python train.py --task="enhancement" --norm="layernorm" --eps=1e-08 --epochs=30.5 --lr_schedule="poly"
Rows from block 10, named by matrix and row number. Rows with one number belong to one channel. Each number is 128 + 32 x the weight over its row's rms, rounded and kept within 0 to 255. All counts start at 0. Numbers have three digits each. After the name is the row's rms in percent of the matrix's.
# convs0: first 3x3 conv (model.mid.0.convs.0.weight, 192x192x3x3), inputs 35-41, a 3x3 kernel for each
# convs1: second 3x3 conv (model.mid.0.convs.1.weight, 192x192x3x3, transposed), outputs 35-41, a 3x3 kernel for each
convs0.46 152:133156145153164132082079093117143144160148133069072062145159158141127143075079085138147120141160174070060060105105144114123114136145162126132140137127132103081105152150133157151139050087074
convs0.47 070:138155126122154137167104140127126167065123115139107128094121135131126150156145172078104154135144147152122125081093086090118090142107111103102195056121089121118125093122158114152167190166137
convs0.48 085:189156096167138111147138151128185131127150152112147130074099121119102109181145102138185179093152134197193171063071067121110085125044097133112130102126073155128125124119134108126117180182140
convs0.49 095:109109106119158154137135112156169144151165128135168166103085091093110112125162158085058085118108155181204175018124125151163112155184162125106121084113090141145115105109106133110144150179188
convs0.50 103:194174195128079100137135112196183184126108124147182153151153119136145130119095119109163135154167102081125102108111100168073170120077094149198142146150119086125114110171153133126109131131114
convs0.51 088:096123133159133149132116137142130066096113133129138164112070131094067082141163161099064193088042122189227220194179117136192098089080096125124136150127154144138117112093119107103092154153163
convs0.52 104:012044035137149143160173146114128087134147143180150181122089113098098101145166166096104122057074097198201188174185177130145097101132111139111094137131138174140120104088062107124108161173189
convs0.53 083:188174176148138147158123112195182171130105130200178167151175166149134111100078107121109117155144141050096086053103127217144230104098135111149172156159139093113125133125177090129129125114110
convs0.54 069:087078133128122169154116128136160138131134152166122157105078109107065079116153133094032110139076117205214245129151094128145116125097085137141158134135121112112123134079086102117119160167160
convs0.55 073:196141162120105140059071092131122155083098130095080138152170147165139187111084126169119111147131143069052122100062162123137105120135200134186206124136147105109161144112133138120150089075129
convs0.56 103:164147172163124199103089089138139116099119133133155132095114162107108074126103116116100222157143120127125118137159081182177169137111148138110120137135135095105088119138147112119112135126127
convs0.57 080:177196130105109119066091126144141141151141115046043105128176176146155131100091090161154162138121153097050082189142127147117107104107098139170172106126155079101138162168146142138132100094109
convs0.58 067:174143175160128152055078116152114131140108153113058101144133143120142178108110150103061042129124121139088171137085210145103140122158139129175171104108157092093123156096104129118110096072085
convs0.59 106:054076059107135126197169165119088104125119130141145145133070086160134141151151169068078057130130134132152142168165206096101103143157124124105099149144145197180147091075082126152155130158166
convs0.60 104:051089071102122091116119132082117124150126110144152141166149116097079117145132149251202081109128094172198162167122203164138126158105156129085115124130099153150114141174121068080096133133122
convs0.61 107:145124073153128133153144164089146136155147161130141102095075093139110128169178149090130127118128132191196178043087137111077100159096089095132137087089094142144137093111130138134126160174164
convs0.62 105:167178105170137120159135139182197171109111138148154145117159130110131108157112110106148157120159150138144116101092060152126099095047132139167159138153127115122106126142171105146131164157137
convs0.63 115:140145095167170116166147150118192150130125136134144140094112110149156135184154157090144131115116123166145161025091074125107086091104093098163154107126106121143156099137136134144140188153150
convs0.64 083:125146168149134096113106107118130177155094103087086102180166160124146143126108112155097050137111143105086097038082139164141167112135171123152162155136144105104105148114115114122139097075085
convs0.65 070:178156172102111139084117128155132150115096152073063097095152129148139157118123103149122160144142172089101138151140163100093136099072092164184179092130160119101147137147134154127133119091129
convs0.66 097:180179174138109133085100130150135128151149140028029048140146138149130144080077100155137156118129134063028072095117112089105124084107074104165149123129141083102124135144134161136135098078084
convs0.67 052:145136174128134098115084123169137156083141116118153142111144173092111115097075106133149174144117104049086111141093121138125154127111141153135176158148119086119167145137147125128114141124114
convs0.68 111:173182191151138139106117120136135155104106122115137134056107088114130124111129111113136133116122129117118082137149162148155120151154189120108111130125100097153161087104097080137116111118103
convs0.69 070:206173189131113102079120103161112167098121113033076093142161139166140174100128152152127139132155144043079110149088127090122106117089120147153178131134139124118153112147148154131113104085135
convs0.70 087:173152226120098129108121123164135143137120150115109120131131121090079089175143137189171166110103125115157169165147186119110149114067100155144148150113125129118125163158134102077108154126115
convs0.71 094:164183182106091186059047055160144153130075128092121100141119122102145119099117110087074113183159136094129091109175155160115179148169145146151124100090151081105072144134142124133148129101139
convs0.72 081:030050045122133146157156156113142088116145146169149161113120134107113075167186179108115150085045102204219209202183152135145090091086132131128107137141155155166112121095090108118109157184184
convs0.73 136:087092094098097103158192163102102077150150136141139101116126106091128167124144138137110078094113118087102181103105100080088105198205112122120092135124161161188139101129113120139158110135139
convs0.74 098:092105095152136081139134126137165155150159130109141138090086089100121119128188125067078107125119146175220190058120128127144048185151178133137165108113108127164148104111105105129127159191151
convs0.75 111:086079065084103143141184181091064076157158120146135096140148111126110129137137161192132120084049063147112175122117113078101150166162091135073071159153175192195174097123106126106105109118120
convs0.76 089:176163166133108102087111113165159156159143147025030048146131152147132132105081070122166170121137154082055071097113119111097096091049084128180192113118143091065137160150157144149111119103101
convs0.77 093:080110111113148132184151117144119097145143128151180153141088097121109095150170154088083104108091147143173161191196177142124122127121108124105098162147166159176103101078091100111119128171182
convs0.78 078:159153138126143130145136100142135123121141127101063117154146168144139155058078067146125133119125116042025044072048115166088141050072090115163133116111119104112132143133140142129123069091094
convs0.79 081:066066096115128110139137127099092109148102117128133120143131122133122143130187162101071052139138152100112132145165188109081091198183160131110115121111174171163155137115120127132164137127152
convs0.80 061:158115158100102136072086086100097149174103188084060120164150169125116177065119121143129137139151150080080110121129175157149141169143151118129197147144185098128135140149125129130108091028106
convs0.81 084:107067080089102094167183175078099091128118097107116131137149140173167157143127161132110052132081109103088086149133166094133118143153152119121116130157123186185205152118111141133139128101120
convs0.82 126:175226218122134122072056098153123103135141156083067061138156139114109128103105086189195180177130157069094087188216159091109145105096083148147145094107143094090100138155137123141118088109109
convs0.83 088:147166121161137120100116092155147141141105122045046074149189171145145152083051055118142100122123162069048069123125111139101147069083107121159162148136149080072115128142150148139117077060097
convs0.84 089:229179207118092130110097115182174100098098103095074120095081138115122122148156124098044156172164154117138122170136074151148117109084117153136154108106089100104120113123123122132117171138144
convs0.85 086:186165159133092116071109107136145152110087119076102118106121153138148158099101115075068082134129116107074087100092112116140136122107141156171188087117112087095158145128146141125115140096128
convs0.86 110:070060059073074117161149134094068068159191145162160164146131115103110110111127136148138108094109093163120132111118097129133139149191128124067048133149169188174148103109099119133108121130113
convs0.87 123:112109144111117100163149127114107118139106114081097102127102083175182168126123150097105044168173177053048058112138153073112081185195169105120126113132111147146155130104105173179140115118123
convs0.88 103:108134155150122141088127118110115108129132144065061073152129139145137142084089100159131139128141121047040076119107092142123128123144141133128105131119102121112094139129123146151141088084117
convs0.89 072:146100141117124159143130121152125137108116144113130156082085097105132133122173117041064114088080078107173157116105135113164096200128159135121153122137103143122153108105139103111105113150122
convs0.90 078:156171221131144112038066069158170147145098109120125091135183141128117121069111080157166141147183164060089052121137141169175191096113108129150131134126130095096071111138157123106134067062101
convs0.91 101:073108109107149144163151121140143126129144118127139145112061056107120110106170151126037059124088112213242217040128154069152082144130104118069129090115110128138115123081081081113095110198155
convs0.92 129:112134130150152139097104090127146134164148119050070070158127140145150139065100098156140112115150133061050049134126123129141122130155162126125103121128118104116112145132129150138148059072087
convs0.93 081:097091118115102099131125135120088149141121137133127167167140160117086122135128177206173127098104086160147161145128206124089123157130127154146141147132117172143118180147132105106096140113139
convs0.94 079:151134136111079121133094120105099127137120126112097122140139126128138168153119117157110065112075103133099093116107079110118123118148191136121139157133140145140151131154136115118114130083085
convs0.95 091:167172223128133117123130135135102143132117134087104104118139123097121122148135159158161113088124116120140174149104158092115100128047131148091161156134109143121147130145141115089104145145137
convs0.96 113:160167119132168100126117135133134176122118126102092097081122091098123123143140101104170150080126144162193144065106086072096077110055031115131169094142125155143116095131134133116128152179169
convs0.97 056:091138156156136103114151130176057106133141121121084115116124119093109132130138172144027119117122129138142198180122157119105147091118093113135193141126158120078101158117106125078117141105159
convs0.98 085:197174180095077133081089148143080136108119125143064079133132127110122144133088139110111123136107112116081152228123089125103158092152122177166138121145159135142114147120132135127113149115134
convs0.99 076:169092123140143143159136155141136153110113132164139119102136129149150156120133126096125145137116120087125122091101144123122089168150193131098116127103083117137159120130135125128124129125156
convs0.100 097:024060055116113143194162139114095103150153137169166187129113106124129114148159166087069087102095099176163159190167178124119110153151136122095090147124135201152112100071071124127129147164176
convs0.101 124:067072033082075112156173163074050069166160159182159147148123100127120102122109144197167139116120103146152131107073134102085143172184141110079050128137115184186175137131114139150125114118122
convs0.102 105:084052046125136172162147135108092077153143124184161184153119135122093086146170137135114139107045058186208188184183179141150099108124123113107105161129161161160116161091104136108096131149167
convs0.103 104:163096140097124176073078096170125137066116111126125096116106106091121109106126134108085178154154155168149138180114128111157175142154115173130148075111097109088110131142135112106127125129115
convs0.104 078:142137123159121150170153147162156164146125140183162163135098111136126122094094083118110075143151097112121118104095188150109184223081139107114157125126143130138102090132109123089124080129100
convs0.105 082:184199166139125136087079101129142149132136157100086064136135116125150151082099103203192163189166160063070074118186135161158177125108127130139120118130147093113108110137128137135142066072076
convs0.106 123:138166197136119138069082066127161130135124137080082098170157161135133139078093089186164160171155156075054067090154170142143160094118113119131160140116115082103106161148154129153134099086108
convs0.107 108:223189229108098155073091087172170144139107110125137115123110131117101139117130109126113154164180142115106091183165123166168194120110103144162149131150128094086092148135116129111114119119128
convs0.108 097:121161164136140129138109097126107115102103090055088075142129091167158158139115122132093036183167180040044066094135110078117106134158134114127147149137136126151142128125106171156127112098132
convs0.109 131:123113103077085075134162146105113122139138120130169116123131121166138133125099112080100055135131133096053053073098098128155160140197150098119120145159134145150162102095103137153147138133103
convs0.110 117:053108084121167171139138100123124115145129114156141136141082062113135127120190159153073054088094098188224220097178144128163100162113151098089118121112133118116096137067086130123106130165143
convs0.111 078:197160154136121087111131133139132132135101131068062080124121152146139186157138130126123183126129136097085106158082124068094096109087078164154190107148115121104164122157158150113114123130120
convs0.112 152:105105094071065103135135153111129120132143127143149147147150134089110109104113101159160154115138149111105070151121075176131118144159156096116111092118116096121113158179180130141130098090099
convs0.113 071:215165159094115092094122117156132119071125133079098089108134153146129155115105159122161189110145197090073121153109075075091117097068114172164195122147120140117166153166158108118109117075130
convs0.114 135:125141143167154123074067092126137148153147123063065077146150138142131157062059076163150105146159151074044049111126118157147121094132143111166127119111128079071085146147124153144152070063082
convs0.115 055:141173174157092155160137121157088140091158125152140149119168138113147170117110093083088141106117112056105109103111166110154137163115150073116150134104130118137157135129159114120129092123144
convs0.116 119:175142159126146124039060095138131149152142130066084078155185135140148135078070095168193108133162174073069087141135129125129162127140145146157147135137139087089109127152116155142138090072089
convs0.117 095:070034065138109169163130158106103089143115126117135153132164208121113066141148129070153187066061104145149197126128110183099130098136130126119137169110148102149113150165161119094101123109134
convs0.118 118:150156102171166110177148150136175187117139138132153149103132123146150124151154138110149172118159153156153150038066060129151063119080121105129143109133085128128145142146162146149133179180150
convs0.119 092:029028012135154142157136176088128098116148163141152163109124145107096097155175145097098150064002086218220222146166126095117040125116138152102142146130165139122143117121117098087108142164151
convs0.120 105:028000000108138133145179152082089091141145143178187170140106126124113062172169167124125121084033063222195184179161155116136105111135137139098080121121139174147111111109089118097112160171158
convs0.121 089:212188186119129116125124131161192169098117080099092089149161120128114118131089113167209176124143139132148136097089105101076134109016069134152120098107108106097098143156163132134113152146131
convs0.122 070:167152170095119103112090132177126156105041090098093142094146177144161147106071103113114202131132151107068095102093092128094149093069083132136158132144169086096118124165145105125129141120102
convs0.123 089:135146099152129144131137134081117127144112124063051091144150141153146137118110108135084083099085114087068049080093118190111125082129115107150139142107143096148128152120132149132126101074107
convs0.124 065:149149126090109114168126115162182160113140146135134141130141157117139118158129099115164179107130147171124101070111057101134105106090149127155139115116129123116138105147128142124108151197118
convs0.125 075:086084072124142138163115136132131144133132150121111133089095090088105109167139150071089102101128134213227237101076134052091132170109206165131170075085092155175162088109111108088144114132139
convs0.126 100:161141158140118153062101069167147113092095128138156135111094134112109096105136106148075177165146142117146118172166096132179169128124116129119144074117123084079098135123145108128134146114119
convs0.127 096:038033047109152179147150150103095111138113124161154131150134111127105085163200155144090079077029063227207204153200180107152102102134157122112110135094127160143119155101103127124087141163147
convs0.128 138:121147117152136142093089118131140125150165133065079057157145154144135148084071088144127148150146153061028076126107126137125157116143099121122129115112130099098100142155137155149132059052080
convs0.129 073:096100144113132152102094125149135149103106152132097154117110119076104124117122168141078066124119117141190200092107216108118145199151195151122163101099115104095162133097129089083125082103138
convs0.130 110:183193147156131124127115127153121143119089121123130160079148168103107102152108085128187211106178168100140113099101103160120096081059041135150157171177125164139093107128151114099127133165125
convs0.131 102:068061067087119093176168127102078092154138141169154177135110120145120113107157154097102106119127125152152136173138183122125126151176141142108074158165147190200158096104088132115129148135145
convs0.132 102:147180152167127120133133123183199161119130116170177148163196167153157126117088089097153143148149111096079080088103114195116169101108142132178129170158149085096093139152154120154127129105092
convs0.133 092:083041048097143157156127118144094109132108120138173163159132113112107102116139167188146108098035072213215225106161180111146136134134149154095134077088140132109109141114107057073124092148154
convs0.134 127:154182159116106098057104073156137156101116128094101098117106151138175184109123102088129087148137150089102072102141122113135115078115115135153171123121114116114126143096155152122122134086127
convs0.135 050:131161202149122142112126143138115137136100097144096131139102148120140122108084133147063071128102137079077128130095162142103177099105145118147176110112127134090141144105164135090125059111092
convs0.136 141:100073101125143119111075116114079105100118134128100098105119132098101103134142166177191194133125127148131152207131120110108153119148113150110111073087089151145133133135158098101094129103133
convs0.137 171:136127113151141121105094099144165130147166154085081070131136132142146140052044063131149144152154166053038044115106123146129142096138113121142123128120127073083086145143127154151154068052054
convs0.138 131:168172158156153130105103099144149124083115135139118135075092127083095086134121126143140197123114133140163163222142080156161115100093083150079123128112087123098098115123162091098107144156148
convs0.139 096:155121225103119140059096057151135173115105102119119114159161144147119169103090143109131075154151162016096110077073179158176189104176158162156177147136106077051102116118135110141127095088095
convs0.140 089:114158194143113136081098121117123129146139119074045098151122156132142135113089093164118093113157133072038105150101086147184160106191116125154119135136124113118125143101146130132156095091062
convs0.141 073:208200208141127133077095088149137155128118133112115103128143143123127103119072125152144121116143120086109115140157139175117144104092100169160153174155139138132130125180136127114113098112117
convs0.142 126:143156093154149118165147145125154151137125136140152127107108134157156143174141150125131151151173145185131130035099079113135090105115144111130142098119090138126145126137145151157156192155137
convs0.143 072:038079095085142125198130159085112123131125129154142179167127148122096140150131116139102090103073099148141181197196238084109120137185118146103149158153153179176137144112106124084131135144148
convs0.144 081:141169172137120140102134100169161150158135145091123084140163135157131134149123123178207094149144124108152160151092158145074133109058077172164157153102118116123126129162136112090121133113112
convs1.46 125:138131131131140118126128143134128135191200165196201216106111104068058083112121126124140134094061093095093120139130128138156138171153164129133133127128128128132130109117110121119135132145146
convs1.47 079:118093121098113113104114129156170152073095097027043095027063112129125132116166156061076124138147138123166162164169154177134131106087092139132132128124127126125125093122127066108129080129152
convs1.48 119:125120138117136135084100131171161198082094125032040095081075100137106126154167166077054103121102131123148158180189193175152143119090106119119124121117124121118121101100127106105142103119145
convs1.49 104:105115122106111132118097109141152143082083108057026078131139133137214175176250185103109109124171132185223165150144152191138161086047089115119113122129119124121125143156152071136135120157151
convs1.50 093:102109124122115125097088136132107151139097146065004071079057057082073107190176176084057083101088148167171178147166147164163128103087082126122123133122124131128129117097108097074132163132154
convs1.51 099:117103122126124156156101113141142132097127165087081099146125137131187144134250196124064127076145089121211151107101105118094148147080098107107111117125121128128127131122136102134110097187151
convs1.52 109:089094098111108121111062097074086099085086107085071078205177178155199187170217180163149168109157113137170102104095071134114140124078116115114116113112114120127117139140174083115122105125109
convs1.53 065:086131126102105120104104107160161182119108140090048102093064073109097133150135151038003053103073155228180201143140113154166152106094090134128126131128129132131127135119126086089125166132162
convs1.54 065:107115124089106128142091095137124113108116138057036072113121122155217155177255204117090119126149110162213139115113112148127148112054088108107108109116108117117116137138147100139118110157132
convs1.55 064:143140130111109113131136163147128113167165147118111121057053051055058092093117135114107097100083122122114141127147140103125102116118106140144137137136133139132137105114096121120139101105123
convs1.56 099:153132154127121136148148115187205181140181193081103121097089081100104117130179183101036067098099142156235241102118103132140151165109098132128132134133133139136132134132125097121128130197194
convs1.57 094:147148138129134130127138157127133120163170154155160186069060077058043089104151137125099119096058100099114129136156135132148129170137145136132137136127129139135143101093099115118129120142131
convs1.58 053:133155137093098101112111126143148149121133114112111100080111076109137143091116121094125091110115131132117113110108076069079079075089097122126123123131126124131133082118093094113112074088094
convs1.59 108:112128158132141138105066084068059090089089091123119102174196191127163179154202154173199192162189175176207129125110125105083080113071111126126128125124125124127127132161177114139161110136105
convs1.60 094:114164088125138124133099137124126153180118144119078107124093114126129139181118096094067099117124115184105047116127032113136083100115161128116122124131125133131133106084158147123131152090087
convs1.61 110:105106123110126135101117138162168198062067102043038090091118106151142155150150155076089096136134144143166170172169191150133134100090099121121124126123126122126123110135116099106141116121162
convs1.62 124:105136135108125129070108132149168192084098152029015083082055079117101110173180178099049111110111127132159153157188157188173179114082107118106118114109120108110115105081118074084109110125137
convs1.63 135:110104126114126127097112127160178182069068109049042087076084084115122133149168167074074088122137153130160156183184195172158145103081093127127130124120124119124122102111099079107141110128156
convs1.64 060:167134146105077099092112114153138145134133116129111114105141077099124097101102084112137105145144131169151142145126142116113132042086096128121120128121132125127129135142092089141094135121099
convs1.65 045:130129105126130121102134160137132131165153148138120154046054063104091105116158155092069087103064119095121121146136137113122098128125133140136141135133132134134139083107118144127146125125136
convs1.66 097:138130127128119120132138163132124120173166154173170179060069073064065087110131138105106112084059095098110133135148138135144127159144149137137138131134131134135132087090096121123138120129134
convs1.67 058:141136112127128135126129138158173157128149152064064118040028064082082097146166172064036074099090145144168177130150118167161143138097094134131137136133143141136136107105104103113135122135163
convs1.68 126:159152132127116134143143147186206166172162169125132159035044076087091104108138131075061077132137134184211189128155137105121127143114114153153147145146137145142137129127129136137161146202192
convs1.69 077:146146132121132137128137163121122124151155151141137138042041064066056070096127145120101111112091117119105139145155153114140107112105103138135136133127132132131134090096095138127136107119124
convs1.70 079:128128103143149150108124141108136131164156167084080121079066074098101114187147165063044067074059111158123123113119098131124108133127113138133130136140139136138141086099111138127131123105123
convs1.71 073:138165141085061084100118072179165147165156128121136142048116096074095148125142163087104087124100156210218174129144129119117113152131136134141133138132137133129132125155160120125160126139151
convs1.72 087:103104106105110134136076090118114111091100129063052069183151156167209157164254207149110145118148101125189123100102083116113144129068111110109110116115116118120118144124152099120115082139126
convs1.73 153:138177167160140131128132139083136149085087112110101113122181199118176201102117108088174166106179175157190156173153158184094111094078103119124133118122129122122123088176160075141167138137138
convs1.74 102:101121158111134144144115140128155184058077118047028094143093110132175160132225129122080127116160145144215128156140181166138144119066121114111116110114122114118122124137135073132134088143130
convs1.75 093:120147118168137136153147157099144158115071108138137127118183207124157159090049035071151153124148106126107107160138151123078093096130143114119112113119118124128130072149150103112111115086067
convs1.76 095:143128130128127118119124145137127125161158139129127142047046069069065100138155152108092125089069114100110123163175168157163135140127124132129131125117119121122122090089102103109128118124127
convs1.77 102:090114141131147165117076098058073122091108121118100105170163168137165177173218161133146182123142147161192120113073097130085112110084114110116123115112115126125127094131181080117146126161113
convs1.78 067:109104116119131112132145164137129146159161136160146149122101107053051087118131158120112146095067117101111146128147105148170140131110115133133135136134132139135136125099122109100117120127139
convs1.79 063:162176184150137119113102106105128151117110109132103104124193139126175191123143091134199142187197200179175117159123143100082090080084121141137138131127124120116115119187160116151151116113078
convs1.80 063:150139138140124131147123154167164166152148133154162169017003043100091102061113094068066081121121117153156148105126113124124122130133122148144135147146132152144139118101107138138114127153151
convs1.81 074:209183181151121139131144128133097086123106114143140131163172120159161113096066079213224137202213159108093090156141144072078098102118121128132133133128130117121124143155104143151115106080077
convs1.82 129:132144128130135117084126118152177174187187172157196223041078110072068084129156150078059098086047098137158151143141118132131120175150156147141143134130134144139139093119146143130152126163158
convs1.83 082:118126127101125112120147159119119122171186153159155186097093086065060088130155156115117124101057114098128133123143125115144119150134141134136139139131133137140139104088100117110127126133128
convs1.84 094:138148141114114137161112135168151144154179165085067140060073093103112152109255193080075088085091126132222142113135123112133106169105117134132127141140133141141131117109128123127167097165144
convs1.85 074:120111127100106116124122158160134136144136129106085118016058067072091113106139153096103102107106127132155161149183191136136117119118122147140141133132128131132131106115109109128154102125148
convs1.86 115:152157140187128125132131150090099113111069097123107121149229210153210180113057036136191157141181139142129117148134145126070099099128135122123124120121122128130133111161148122141135142103092
convs1.87 159:182181176175166147135144147142118116167182168155148143155184155084089095110122133199233183146133131104095113116106119145150138152151134161170160156157148127125122173178154160162171103117124
convs1.88 109:146137136150140123154160160130133124175183165191214182112111099040045077079089123125141119079063104076069118116117120135138109157183152129131129131137132132134130103106091113120137096109127
convs1.89 070:124112132103121127139111146162153144107104140066050112070087105113150125140208163073070067105151108189231175102105141141126139114093088134127130129122125134130132129136134092120118111157172
convs1.90 079:144143140116095120102080115163142139175153145142131155035060078052088092120160121071070095103089092191204167115130116115137132131139136140140134138141138141145135114100114133129131156162140
convs1.91 096:109120123121104134111063112137125136120084098071030091128148151145222147214255125088088125137163095205240110156126146160123143080054128109109113114118117123121117118160160109153111144168105
convs1.92 123:148138140137145126138146151130129128186195166185198195130129105060055074115106134143163136092063085091076120114117119135149132164181148132129133132130130129127129130131108122124134109112134
convs1.93 066:116140088127157138119123148126140146159128157093072121067045079130127131159092105049038065096102125153095088105126049106118096096117126130127129139136131139133136083077104115089094114068099
convs1.94 072:161151146146144141156168154137134133126124122157167148114092070122114100070019049133140110159157145109080108104114117080095107100136117135128130133128132132133133116096062136127101111088089
convs1.95 084:144153133100136126106138171113135155142120141104093140075040063148104111136112105062034058119076099171136121113122137099120084088112134143136138134136137149150145100092124151112106124104106
convs1.96 129:127150152105131134081122140119149202074086112055075114082085140131122159152171172048061115131123126146172166169152175170110133103075099122118130122121129125126129063108162091118147112138159
convs1.97 059:117128121100128123146119135123132130131133134096078093081054070142196144119196135110077122105141096126155084084088059053066070093082098114116114125125124136138132086093113123114094089114072
convs1.98 065:158157148152151136142157140144153130146156150136165129067064066113058108070033126105095090122103131105090137130142120096108082108134106140129136136134135137135138070077056129105119090086113
convs1.99 088:117109116101107137129116134174184167068068094060040082039053088104102116115160146058054069119138147178199185147143168182150130108091088138139136133130123133129127128142125083104138108134160
convs1.100 096:101115127123119123101084105066069091088085097101083088192206195156204197170225160148168158134167137169208133117096099114096120094054105112117112113114109121121119115135156092117133114128112
convs1.101 117:118126103203166170120139169169163189116067085112075097119206192150157133177073106093136114147134105185142159175160145153122156066123099121124128122129130132135138132181167143110121172112123
convs1.102 086:109087084119094134137056082120077064117092112107086079187175159155187130151196160189143151146181101143201116131110092117108143122085123115118114117119126126126124150126128128135099104137107
convs1.103 092:149153167144110131151128126203200164174175177120120159079110081122180130144210155068072072113112101149207152129118107142151165137103109125127125133133125128124124135157140134136113135192154
convs1.104 075:090132125084112102102095128148137178101074124098061109087085102133116139153115157040064076126087111217197191141123120121141108081078094120118122123121125126130132116116149090072129158119167
convs1.105 104:144134128132121122105124108170171151178168154162184179046058092080071098098130147097090107122093115189196192126140124132148136158150138144147140147143140156156147108108122142130143146169173
convs1.106 117:150134131138112117092102099148138131186175158171190188067083098053074088136143136093089100087082095140141160132135132141156153167158146134132129131133129137136130100103114117128124151151156
convs1.107 080:158149140124111129130100118193158133182170162121100141028073075084102105153185167029033050077067085192231178136143124135148138141131121132128129129131128136136126120117129138125151170177169
convs1.108 095:188177173152149129142152150130112105167176159161155159135170138073069099095126128189234193122103142090090115127112124135127114140143144140143144141138136127126130146158135147153168103116123
convs1.109 139:175165168164113118139140133097079074127110124146139134182231168149212150111072077209235157173210157132125116129117144086063103096119126145147141147140133122119122152177129138173133135113105
convs1.110 117:085114112121104117166058110150117120167108101138075073138146163123195145187252132117080143131153096205221105119093082151121146101060132125121124121123121136137132138141188117146096171177089
convs1.111 084:148130129119132142107114170147143135146155148040079131020019058090081108101149144096068115107091113100130131140150146121134118124113111144140141136132134134134134080085116123121135081114125
convs1.112 190:143140130168152152117132148212222224119126152078059102154185161144166148135120119118135141123138122127123141153147150156126141115114113135136139137138140130131134175188170127149147145136142
convs1.113 076:156147126131147152103140159141146130169170157066072126023016046090055099132165159085064087098060118102122126140167147125151113135111121129131135128122125134130130079083098122116132091114125
convs1.114 113:141131129132129117124140152132130124174180148186206201111098096052047085122122148125137127086059093090096126125148124144158147161168137129131129126119122127126122105090088110117128123128144
convs1.115 067:123120120117105123144119136182163162139123127120100125025054087081131100082165097084074102159185142191221175135145151142136132089093098150147145148143140140137141122110127109135126134158147
convs1.116 109:143137129126137121124141147127134131175199160180185198090097084074046086121135139127131119101052102100105141135149140115149117168150154136136132140133133135136135100105097138121139116142150
convs1.117 102:149073119103161159133164102156209164077129159088090090127131103136137138081116209126078097115126150086157197129121135121136171144090063101103108117108122120117126125134092079106106065118169
convs1.118 151:097107136100118123079093122159175193072074111049035083090076088124129136160202177078055099117132139129162149182189194178159156103080094118114124118116120117116121107102110076104128114132158
convs1.119 076:099084114102123135121079094122125116063082117054051067164140139154197155135209173167100139116173107110192135141132131139129158126083110115109115117120118115116119129135133097130113069133120
convs1.120 098:116101092117093126114077087117107088088073096081064077190187173190251165158210174161152143137173103121160109114100067120103152114082120106109106107108111115112115146147142117133105088116103
convs1.121 087:117115139123131144045092128184180203126121147040021098077060090107089095162171160064028077098076121128143147153181181176163149120093097134124134128129128124123126098101129109107125137131145
convs1.122 073:128108127118125144098140138138169148097160144042070093041049077070047122110153181097065107117092159128154175129130127142128130127069081140141138136128137133134141097112114077101141079125147
convs1.123 078:112125115138125127146166157145174148151163138147158164086070074073080100100107125094097117100087151123115162126106127140129146128128132127128130134138140133137140098106085092122127130120131
convs1.124 094:122104121127129145115128122176190186060077114031027077057069103122115136129151178077046112119126134135166188173164145190155152126089093131123130124121128126125126110120124059088127092122156
convs1.125 070:115111123108135136128111124121131153082080121044039082109093094170142151158188173127119118144118119143167136164155186123118116084061085118114118114118118115118114098104114091097126089106124
convs1.126 103:147143163129102142180099129185169156176187186099063117081094108108175136155255164092063093107131114157230156122120110149148155146091123120117113129126121126127121136131137122148124133200141
convs1.127 097:123110089123095125142061090124107085145104110118078080183198160165225154174223143164151142141165107154188084129088062129111144108069134111117116115119118120120120141163155119147101120145081
convs1.128 123:138133135127145114137143153133131133193213167201208205123137120060040079110131125131161156084050091088077111131122116157171143165145153128128127123124121124123124111123121111115135115134138
convs1.129 042:095112091099103113149076103164128127148106124120062105097130096118171132145150134097076062129122102225173102153115114126139135099123122128119128127129127125118123117153128117125096138121115
convs1.130 118:139143159122145164091144148126147187086125160054076115085064100108092118153162188076038101104100121144162160127139153175127156123087097124121128129128129129127130084089142080105137111145170
convs1.131 098:126135152135120128120101109042035066075056083125110108187208177162182183135137112160187154156184154152174139144126144110067098087081104106105116103103115123118122116134136107124136115101095
convs1.132 101:104129114109123131105095122134148164101113149070019082103066064086069109172170172103071098095087159150158164151166126196197170116080095132125130125117126125121133113090101063068113142127146
convs1.133 078:115107088123104123165067093151129096172117114123048055135176114145208136185201136116097097156152093185197083126082038142131148103086132112114112119120120119121120130154137137162094152156084
convs1.134 138:132114124101105104122120140150105113169148135116121135038064076062109106128148146089100099112142128157198173151172163134143123126133118139141138137136132133133133095089104118141159122149162
convs1.135 045:132148143126109123137146142160151140153146146149148128059048040095096099084075098085067053120103114167140155108107102092099093085110086143132141145143140146142139091083060130111089136119114
convs1.136 133:168170144141124140139180148170228179185223219090145141087072104165146152139140171098067110149102134122124151153161116113113135152146117140138139136135136134134138110134126179172163118132152
convs1.137 136:135125123144160130125147153128127142191209169186187201133144120057037068123133140126138133075037081081085104139135109163184159163142141130132129121114121120114119118121122105100120113131139
convs1.138 117:135142143109123137136155161157183173128170204046085137086061104122131111117186185099034107094113101128183187130153121132119151154123123133124129128129130132131132125096141142159131095168183
convs1.139 070:135134135088088118095110126138119110162138136140123121081105084074111073141116129108101073130121084173137154156139127075134110070122127132132130129130132129132132093111082139133101153115115
convs1.140 077:152143144149141113143146137131134129164168152171195155104099079066069098080081131119142121101092109098087130114119119112118099123149140132134129139137133133136142095097081119129128114124134
convs1.141 070:099152111117136132097112139123134137170148151120087160071036048079083106176189185088041067066047112146154146083130085104134083140125109141122141144136145149145155119085106120105122135130141
convs1.142 154:107097114107118116086102123178174180084079104056053087082091095122124131176183177078068097128133142134146151203194199180159142099084089123123126117118121111115118099108104087113133125141161
convs1.143 068:095120134129130134122081106058084128073081095100087098151131117140194173146166122097105148133175136160172103116086064095079091082075105108103115126127117124133123059105129070109111100106086
convs1.144 090:113130108106114125132104154103100109170124137110044097091055043110095103185174147111070089095071117156138118118157140098132083130124123134133132130124128137135130110094102147119126154109115